A small segmentation model, trained from scratch: encoder widths [32, 64, 128].
Rows from block 2 of the decoder of a small segmentation model, named by matrix and row number. Each number is 128 + 24 x the weight over its row's rms, rounded and kept within 0 to 255. All counts start at 0.
After each channel's rows are labels from the 100 images, of 14976, where the channel reaches its highest value: "top examples" is what is common among them. Only what is clearly more common there than usual is listed. The data: coloured fractals of 300 iterated function systems on busy backdrops. In brackets: how many of the 100.
# conv: 3x3 conv (decoder.decb.0.0.conv.weight, 128x128x3x3, each kernel summed), inputs 64-95

conv.112 [161 185 122 150 110 143 105  68 142 120 130 114 139 105 106 109 124 142 100 126 145 121 136 123 133 100 148 138 156 106 117  87]
top examples: sparse (88)

conv.92 [113 104 137 113 144 141 119 124 121 129 134  82 145 120 134 137 156 126  87 116 160 115 110 131 121 105 131 103 126  99 135 135]
top examples: sparse (72)

conv.125 [126  98  66 137 108 118  74  96 147  86 103 131 138 137 136 124 134 104 114 128 174 103 118 140 151  87 139 115 122 138 117 127]
top examples: sparse (93)

conv.28 [147 109 132 114 112  87 116 133 133 144  81 156 146 102 113  91 127 121 174 138 121 126 140 135  92 128 141 156 149 143 128 138]
top examples: grey (32)

conv.58 [110 103 147 130 145  97 123 121 152 141  94 135 123 130 118 136 162 163 163 151 124  84 149 120 112 122 121 121 145 145  82 126]
top examples: grey (46); dense (37)

conv.17 [146 113 138 151 147 135 170 142 148 165 116 118 129 153 134 115 128 131 137 147  82 118 118  87 170 116 106 103 101 116 126 135]
top examples: dense (31)

conv.97 [100 172 128 151 110  87 188 160 131 127 140 123 126 165 162 117 141 117 132 127  92 136 167 132 149 129 153 149 117 116 137  85]
top examples: dense (45)

conv.15 [123  71 153 122 135 110 134 118 122 110  70 140 132 135  83 148 141 126 161 124 109 143 158  69  92 111 135 123 125 142 146 110]
top examples: dense (26)

conv.101 [140 135 160  95 153 121 181 109 126 141 111 153 120 132 123 137 148 150 146 127  92 162 116  77 112  96 113 111 128 150 121 136]
top examples: dense (30)

conv.54 [133 173 172 123 109 175 130 166 110 114 160 122 112 144 170 120 122 135 155 112 117 155 110 139 124 157  93 123 125 128 155 112]
top examples: sparse (100)

conv.109 [120 111 135 120 102 146 137 171 147 100 173 143 128 126 144  91 100 107 100 112 133 137 137 168 107 127 150 158 122 162 114  91]
top examples: dense (27)

conv.42 [ 97  97 123 119 140 109 139 146 151 110  96 130 161 142 166 139 145 128 128 141 125 138 143  99 113 146 121  92 115 104 135 103]
top examples: dense (57)

conv.105 [121 184 129 122 135 121 125 104 120 129 111 145 124 157 131 150 112 122 122 125 122 152 128 115 103 130 119 118 115 143 149 138]
top examples: grey (85)

conv.87 [106 188  66 129 135 105 119  80 137 116 106 111 112 143 145 141 141 115 105 137 145 137 110 112 136 126 150 123 102 147 154 121]
top examples: grey (49); dense (48)

conv.82 [ 68  91  79 124 166 136 107 126 125 125 146 115 124 113 146  94 131 125 154 107 171 159 117 161 141 182 117 124 110 155 134 107]
top examples: dense (47)

conv.18 [120 165 134  80 104 141 163 130 131 128 110 135 148 129 128 128 107 126 148 102 107 154 119 135 142 104 121 128 140 116 110 133]
top examples: dense (29)

conv.5 [111 101 144 120 122 120 188 141 123 117 157 129 142 145 147 149 140 136 131 124 109 127 129 137 138 178 152 116 101 109 142 123]
top examples: dense (53)

conv.2 [138 127 125 138 104 162  96 158 123  95 134 102 148 119 110 107 136 104  32 107 173 105 108 155 137 123  94 135 122 130 146 118]
top examples: grey (31)

conv.41 [117  96 128 105  99 189  93 190 156 119 107 137 116  96  97 141 122 181 132 144 142 118 119 115  78 155 125 129 147 184 153 121]
top examples: dense (32)

conv.61 [156 254  95 147 105 111 178 144 141 144 147 121 146 152 124 105 148 115 149 141 110 102 163 134 157  79 157 171 135 118 121 111]
top examples: grey (55)

conv.33 [149 126 127 130 120  85 163 174 120 129 118 160 132 140 171 107 104 128 105 152  93 149 180 112 127 159 158 139 119 128  95 130]
top examples: dense (29)

conv.117 [149 159 133 129 105 127  91  96 193 152 109 148 106 106 118 136 155 124 144 147 128  64 130  94 135 123 101 133 117 118 134 130]
top examples: grey (41)

conv.111 [108 120 151 132 163 158 154 139 110 125 103 121 109 115 134 147 121 158 132 109 100 149 118 118  97 165 102 123  99 162 146 117]
top examples: dense (74)

conv.118 [137 192 149 130 106 132 105  94 185 142  94 162 126 119 131 122 100 125 114 154 107  59 130  92 140 100 122 151 115 161 119 145]
top examples: sparse (78); grey (57)

conv.98 [110 152 130 106 101  94 167 134 125  85 126 100 148 138 105 143 120  95 108 147 125 184 134 133 127 163  99 114 131 170 130 101]
top examples: dense (47)

conv.88 [143 113 181 126 136 106 147 150 119 119 120 140 118 139 163 137 130 101 164 116  86 131 121 110 161  98 110 115 123 129 141 139]
top examples: sparse (66)

conv.110 [137  56 125 140 103 111 161 120 105 120  79 111 134 108 159 120  94 140  88 124  97 128 126  87 117 149 127 132 142  94  97  99]
top examples: dense (34)

conv.72 [174 172 127 147 151 128 150 118 130 146 184  87 108 122 135 128 122 125 120 125 151 103 116 138 129 132 114 125  94 141 126 159]
top examples: grey (41)

conv.68 [111 119 129 124 120 125  86 157 106 110 171 120 143 130 140 118 134 156 121 101 169 164 145 152 148 145 128 157 148 138 161 105]
top examples: sparse (80); grey (48)

conv.52 [117 142 111 113 181 118 145 140 138 118 136 160 162 127 101 151 148  88  75 132 142 144 136 131 119 113 151 151 143 160 110 152]
top examples: grey (30)

conv.44 [116 142 136 134 161 135 127 131 143 131 122 151 109 135 154 131 114 155 148 145 116 157 129 101  98 137 128 138 123 187 155 132]
top examples: dense (32)

conv.70 [148  60 140 115 110 139 136 111 109 135  90 123 104 131 116 165 114  84 150 138 120 110 131 102 112 158 110 115 147 140 111 123]
top examples: dense (29)

conv.95 [108 141 115 123  87 145  85 164 145 132 106 121 140 122 159 133 144  95 112 155 153 144 131 112 129  93 117 148 127 160 170  97]
top examples: sparse (69)

conv.100 [100 206 131 149  77  89 172 163 116 148 135  92 144 167  93  95 124  87 138 122 105 116 126 159 168 159 152 110 139 101 135 122]
top examples: grey (27)

conv.36 [123 173 109 115 131 172 121 132 132 141 148  77 121 126 114 119 117 113 101 120 143 107 113 150 138  61 116 122 105 153 129 177]
top examples: grey (54)

conv.116 [146 186 146 102 174 162 119  99 136 138 146 106 114 115 127 140 121  99 119 145 126 105  95 110 135 129 113 135 101 151  91 148]
top examples: grey (32)

conv.121 [127  92 114 133 142 196  75 141 137  99 141 103 170 142 136 114 133 131  85 154 152 120 131 139  89 164  88 121 100 163 157  98]
top examples: dense (29)

conv.47 [118 210 136 131 133 145 133 132 122 134 104 131 122 129 136 146 125 127 125 131 106 132 111 100 100 127  81 132 118 159 136 153]
top examples: grey (86)

conv.19 [149 129 155 108 177 117 129 120 106 124 164 102 154 138 108 128 136 178 122 133 132 103 135 148 125  99 154 112  86 144 143 167]
top examples: dense (25)

conv.9 [127 140 159  99 112 104 152 128 124 139 148 197 111 117 142 170 154 190 165 147 141 134 166 168 113 170 158 115 159  99 110 134]
top examples: grey (34)

conv.79 [141  68 153 102 117 185 135 120 108 131 130 103 139 141 119 138 137 117 127 124 152  82 140 126 125 145 103 106  81 136 154 138]
top examples: grey (25)

conv.3 [184 255 178 104 120 148 129 157 112 113 152 126 127 117 135 124 135 122 117 123 125 139 137  88 113 165 127 136 135  98 136 112]
top examples: grey (39)

conv.80 [111 135 118 150 161 100 135 105 148 123  71 120 124 132 143 135 139 116 107 141  95 106 114  75 122 128 153 114 120 133 123 121]
top examples: dense (69); grey (48)

conv.86 [131 105  80 160 134 149  76  83 107 122 130 104 166 157 123 119 135 117 114 126 173 146 105 139 126 130 131 128 126 146 177 106]
top examples: dense (40)